A small audio captioner, trained from scratch: log mel input, encoder norm groupnorm.
Rows from block 4 of the audio encoder of a small audio captioner, named by matrix and row number. Each number is 200 + 30 x the weight over its row's rms, rounded and kept within 0 to 999. All counts start at 0.
After each channel's rows are labels from the 100 clips, of 14848, where the channel reaches its highest value: "strongest on" is what is common among them. Only what is clearly more common there than usual is listed. The data: notes from a synthesiser with random patches. In brackets: how many of the 100.
# conv: width-5 conv, dilation 3 (encoder.blocks.4.conv.weight, 192x192x5, each kernel summed), inputs 0-95

conv.20,175,175,192,218,144,200,181,180,250,207,212,146,199,227,205,230,213,159,232,212,191,203,234,169,224,142,174,185,183,158,192,211,163,201,176,133,240,235,229,181,170,213,172,220,144,172,235,193,216,219,218,190,165,218,139,222,145,180,216,180,238,216,222,246,196,231,209,197,206,174,208,169,165,194,193,102,203,241,174,191,242,181,197,178,214,186,202,212,161,170,217,235,171,198,177,257
strongest on: pluck (62); bass register (49); oscillator: triangle (31)

conv.73,194,197,227,183,166,221,202,201,222,247,218,259,236,215,248,240,219,270,190,200,199,244,220,200,253,98,174,202,199,183,257,204,207,215,181,201,169,143,228,156,194,213,202,212,237,196,178,184,171,152,199,193,151,145,210,227,183,235,142,212,160,208,222,161,151,206,174,197,198,207,181,254,184,125,199,175,211,170,185,178,241,170,193,203,175,170,208,241,251,204,214,185,181,194,219,198
strongest on: vibrato (72); pluck (52)

conv.173,205,202,207,154,259,186,197,209,193,218,230,127,184,220,173,244,212,194,215,212,165,240,198,246,190,218,192,227,232,167,173,219,158,229,205,208,199,172,170,196,199,228,221,222,211,159,190,214,187,234,176,195,205,217,139,204,213,224,177,203,189,175,174,126,183,226,226,217,234,210,203,210,145,222,136,250,243,219,235,149,222,170,213,218,214,211,162,200,200,162,208,156,234,216,191,178
strongest on: tremolo (66); pluck (65)

conv.39,230,244,170,215,173,224,180,174,172,167,180,185,217,181,249,166,211,222,153,193,188,233,176,175,216,168,196,297,205,204,202,141,265,166,188,217,215,206,200,199,228,198,192,143,187,251,206,212,223,224,195,231,173,179,219,195,154,170,155,200,149,182,178,145,164,153,228,230,240,217,198,217,187,209,211,209,186,161,171,209,190,219,165,186,133,216,236,167,181,250,158,194,177,226,190,180
strongest on: low-pass (59); ring modulation (51)

conv.19,234,206,228,177,196,171,144,223,192,264,258,226,219,163,211,223,189,143,208,223,203,209,201,159,197,162,166,200,235,191,208,248,165,171,223,133,202,218,164,201,184,197,267,180,202,166,224,220,227,186,181,218,177,224,192,230,148,176,248,239,171,202,231,156,228,177,208,219,208,221,191,212,236,191,117,236,236,173,150,202,165,155,163,123,216,179,218,197,221,225,233,160,212,203,209,212
strongest on: notch (57); pluck (56); filter wobble (47)

conv.55,219,217,179,201,218,184,220,228,202,214,193,230,183,188,173,235,220,172,182,243,193,211,202,243,194,141,177,214,206,253,233,257,209,222,199,148,160,219,204,166,180,170,203,174,223,138,147,220,173,178,253,171,176,197,165,165,156,182,148,217,209,214,168,186,205,215,126,192,183,164,205,204,169,186,153,245,206,217,199,209,224,237,215,210,149,134,204,228,185,220,209,196,240,161,134,220
strongest on: notch (83); drive (53); filter opening (45)

conv.43,185,179,216,271,222,215,240,227,217,191,201,210,191,197,158,187,233,241,206,171,198,195,146,213,214,239,197,212,268,211,189,184,251,223,251,207,189,190,143,223,217,186,156,177,205,192,190,199,233,234,221,196,213,225,207,198,229,191,221,248,182,189,197,182,262,190,199,284,193,228,213,184,160,237,141,194,225,161,200,178,204,175,175,164,179,179,173,186,182,173,195,151,257,206,248,201
strongest on: resonance (49); low-pass (47)

conv.94,209,187,181,219,180,192,173,241,206,178,176,164,189,217,156,190,220,216,270,166,218,180,212,156,223,205,146,252,164,172,237,238,178,252,196,186,205,214,215,194,213,146,228,235,219,238,178,233,182,203,218,225,185,164,197,250,141,200,196,240,213,188,211,132,172,190,173,204,230,201,220,149,175,155,174,202,180,235,175,188,227,216,226,189,189,161,130,241,171,171,242,213,162,145,207,219
strongest on: tremolo (77); vibrato (44)

conv.72,204,178,268,191,190,196,164,233,220,206,236,148,221,182,213,207,257,196,195,196,207,209,200,153,183,210,170,226,207,196,173,176,174,183,193,184,194,199,205,174,199,128,225,177,155,210,184,245,253,213,152,221,175,171,183,243,193,202,179,294,201,226,220,157,174,227,154,176,190,195,188,218,256,156,166,241,179,189,186,193,186,203,245,120,190,196,156,161,185,193,139,211,146,194,168,248
strongest on: tremolo (56); high-pass (44)

conv.51,186,203,166,195,218,182,204,198,194,181,174,246,226,206,191,216,190,106,208,195,224,217,220,217,170,237,222,185,158,156,163,208,213,196,221,193,128,219,198,154,162,173,181,241,188,220,227,180,170,242,258,201,173,199,216,226,215,141,195,223,222,232,145,195,217,271,194,239,146,203,245,199,199,214,187,228,186,179,219,177,238,185,184,234,204,185,193,176,175,247,182,190,211,189,158,191
strongest on: low-pass (74); pluck (58); oscillator: triangle (34)

conv.148,178,212,211,189,210,181,203,217,176,192,153,206,186,264,144,221,185,212,199,190,154,189,182,175,256,230,191,213,166,215,187,240,164,184,180,165,210,188,223,208,232,226,202,207,207,219,198,169,191,212,195,241,239,199,220,159,195,234,230,190,180,173,187,141,224,191,229,210,211,211,232,217,228,183,237,211,170,145,238,187,176,198,167,212,225,198,241,221,243,167,163,221,288,232,221,211
strongest on: drive (65); narrow pulse (27)

conv.140,213,160,225,180,204,161,200,177,208,227,202,218,215,186,244,217,228,156,249,234,225,206,201,218,231,188,253,153,199,214,201,182,221,179,210,234,150,184,190,199,166,147,174,189,177,205,164,181,158,194,225,168,244,220,206,187,181,240,214,187,215,199,215,181,231,221,191,192,211,261,173,205,169,203,194,202,218,193,188,215,213,181,200,202,186,204,232,185,211,210,189,143,203,212,231,191
strongest on: vibrato (56)

conv.41,184,284,188,199,214,202,179,215,256,180,200,173,161,176,175,187,230,264,175,238,157,197,189,190,174,171,140,195,244,209,177,229,241,180,146,189,228,187,205,207,256,221,206,177,160,223,203,152,166,201,247,166,223,197,219,210,195,213,132,221,178,187,157,196,152,201,154,193,207,194,168,219,196,228,165,160,166,275,140,193,201,191,245,220,243,198,192,207,181,243,208,200,183,190,226,186
strongest on: drive (70); low-pass (47)

conv.129,181,187,237,216,184,263,171,193,221,189,241,180,224,213,185,184,161,183,192,213,204,186,210,211,206,187,198,218,173,193,216,196,210,169,165,171,183,143,196,187,217,201,256,200,174,176,207,232,154,217,217,182,235,227,182,228,193,252,203,170,244,219,212,144,265,232,169,194,216,214,200,189,237,216,216,212,228,190,222,236,211,235,216,228,206,193,196,206,190,172,175,137,220,240,225,181
strongest on: tremolo (97)

conv.132,247,192,242,239,196,215,230,203,200,247,193,243,238,168,187,224,207,179,203,212,189,188,232,267,203,232,185,215,229,208,214,205,183,199,198,172,171,161,202,185,206,212,208,229,182,181,155,231,229,175,226,179,179,216,216,210,182,181,181,172,174,183,227,192,235,173,215,263,194,222,197,190,260,181,188,223,210,218,174,182,223,192,169,174,204,177,159,189,201,160,189,211,190,199,226,163
strongest on: vibrato (49)

conv.183,210,204,238,182,190,171,156,170,181,220,234,177,192,176,209,213,184,204,196,202,223,183,236,198,228,233,226,170,252,174,205,193,189,236,171,189,233,204,227,181,220,222,228,173,146,170,176,189,169,194,245,203,225,218,177,182,184,132,245,215,166,166,194,178,174,232,208,185,248,224,143,231,214,257,179,141,213,236,187,160,138,167,223,246,184,168,245,242,174,168,204,223,176,241,212,197
strongest on: notch (74); bass register (59); filter motion: filter wobble (47)

conv.97,199,187,215,222,202,215,162,194,198,189,158,221,218,224,243,162,184,226,156,171,261,204,220,174,161,258,212,178,213,245,192,158,253,212,270,272,232,232,258,235,215,218,265,214,215,197,232,239,229,159,198,177,208,191,160,258,198,148,155,171,177,187,199,240,215,158,212,195,189,223,179,211,180,176,205,179,177,212,178,165,162,196,169,219,165,159,162,179,148,195,177,179,201,233,220,153
strongest on: notch (54); detuned saws (37)

conv.155,205,190,250,205,197,218,234,190,183,187,150,249,177,184,158,243,188,223,200,192,199,186,216,198,182,212,175,256,208,209,212,185,168,205,144,159,215,289,262,244,224,237,213,272,226,188,227,215,206,234,192,238,222,187,214,229,190,196,174,225,218,190,216,227,135,196,211,182,207,221,229,147,215,221,196,235,178,165,195,170,150,173,217,223,177,217,187,200,160,179,180,229,200,158,230,288
strongest on: resonance (36); hard sync (28)

conv.161,184,212,183,246,214,206,207,215,217,212,202,225,245,235,174,192,217,131,224,189,243,154,206,223,193,211,157,219,178,161,164,187,222,212,201,215,152,204,236,191,194,231,265,292,231,176,205,229,201,179,159,189,171,181,220,191,220,168,187,182,214,198,204,166,219,179,216,226,188,179,192,205,132,188,215,208,177,159,174,167,192,218,234,120,266,183,185,179,192,181,141,231,229,150,251,235
strongest on: low-pass (45); hard sync (44)

conv.149,166,181,198,214,195,192,167,223,231,207,214,203,179,153,166,171,170,190,222,202,180,211,190,122,162,211,213,208,210,200,228,209,231,197,220,203,235,260,208,301,143,217,270,174,236,222,209,181,199,194,185,201,174,222,250,160,198,211,177,214,215,184,255,140,201,169,211,249,214,154,206,233,216,231,247,235,211,250,181,216,235,206,226,191,219,239,219,159,219,247,226,204,258,229,250,239
strongest on: notch (50)

conv.26,234,258,220,233,191,204,223,174,167,215,195,206,193,162,182,178,216,172,180,167,201,212,208,221,212,196,191,172,224,214,190,256,162,181,144,233,167,231,175,187,181,229,188,218,137,195,217,169,255,244,201,208,214,209,134,167,215,191,171,205,227,247,204,210,198,171,240,206,184,190,161,260,160,168,157,205,200,191,210,236,222,178,186,167,204,211,239,202,185,187,194,198,183,193,234,186
strongest on: resonance (79); filter wobble (78); filter: band-pass (44)

conv.167,143,225,210,240,284,187,205,234,199,238,150,237,213,207,218,214,233,170,202,181,213,218,224,206,159,256,187,156,225,214,181,207,233,161,179,191,202,212,183,204,233,201,215,231,208,163,195,155,234,199,182,172,183,198,193,170,200,182,228,202,217,179,144,237,216,196,204,190,271,174,196,172,212,161,211,182,186,117,166,179,174,196,167,187,232,210,155,190,251,165,182,130,253,190,218,226
strongest on: pluck (69); drive (62); noise (32)

conv.10,254,194,202,228,220,230,202,248,250,213,164,269,192,197,241,268,250,240,233,283,221,259,193,207,215,168,139,192,224,203,149,200,181,181,170,181,163,222,181,197,227,206,187,206,256,196,180,189,185,190,161,217,188,176,178,200,163,212,150,189,201,202,166,191,181,151,144,207,221,178,213,207,258,130,203,163,148,207,224,169,190,195,189,193,182,196,228,185,198,213,161,177,196,193,112,202
strongest on: drive (80); no filter (47); noise (35)

conv.48,173,209,232,230,227,237,229,206,206,259,184,218,233,184,187,192,142,195,254,222,229,224,251,160,193,253,189,241,205,174,227,238,232,208,199,246,206,217,240,251,170,168,230,213,243,202,247,177,135,202,207,183,195,187,193,238,180,233,184,214,207,226,208,172,198,262,242,195,212,171,220,249,179,221,220,179,128,229,202,170,196,202,217,189,171,227,183,192,214,211,181,188,217,162,234,157
strongest on: tremolo (93)

conv.33,194,269,209,209,225,195,150,202,223,260,205,231,234,191,227,192,181,207,238,164,139,167,193,196,236,182,216,193,241,167,253,241,220,187,205,270,189,200,233,248,245,203,204,184,180,211,276,245,197,195,218,218,241,208,163,210,195,190,172,249,224,150,244,210,174,244,168,167,203,186,232,194,201,204,176,189,174,162,216,209,185,173,195,210,159,122,190,153,154,192,189,196,181,255,218,209
strongest on: drive (55); notch (41); saw (31)

conv.75,234,206,203,221,158,164,214,204,214,212,189,228,229,210,234,252,208,222,162,235,223,211,207,227,197,244,191,166,222,259,235,245,205,179,196,189,260,251,149,182,135,243,132,188,190,187,191,112,190,220,181,190,194,183,222,190,173,222,194,189,212,186,216,160,214,175,218,248,216,159,198,232,193,219,209,214,213,200,197,230,209,165,148,146,176,203,161,172,214,177,227,194,214,177,122,234
strongest on: pluck (65); inharmonic FM (43)

conv.61,222,195,218,236,246,205,200,246,169,245,175,208,229,204,250,150,201,150,216,245,243,212,220,212,225,169,172,199,195,176,213,208,241,184,184,178,216,164,175,207,215,259,201,162,199,214,155,206,182,160,135,199,200,196,199,183,159,226,181,217,245,187,159,238,208,163,183,218,188,132,210,216,218,323,188,212,189,215,211,192,231,187,234,242,168,171,221,212,226,209,198,142,230,216,139,193
strongest on: low-pass (55); pluck (54); glide (48)

conv.157,130,228,184,151,200,182,177,170,216,163,184,193,189,186,175,160,203,197,217,200,244,190,245,197,220,223,201,158,234,166,234,223,173,189,210,144,242,239,184,213,184,241,192,220,208,211,212,195,205,223,165,217,196,120,173,247,121,200,146,219,137,219,171,206,222,226,219,133,201,191,221,233,224,219,197,222,217,176,192,159,225,204,197,181,172,141,239,204,202,237,202,186,217,217,178,156
strongest on: tremolo (60); inharmonic FM (30)

conv.17,190,242,198,198,206,199,173,148,236,158,168,178,237,172,196,206,200,147,200,176,195,194,186,152,238,168,206,207,250,242,246,168,157,164,203,188,172,260,167,254,181,192,270,186,144,221,198,202,194,193,147,235,149,199,213,177,230,241,207,139,176,243,223,205,232,177,190,159,226,210,214,180,168,179,179,230,193,213,204,204,165,210,283,219,114,195,226,191,154,197,186,267,184,217,249,185
strongest on: notch (60); filter closing (43); triangle (39)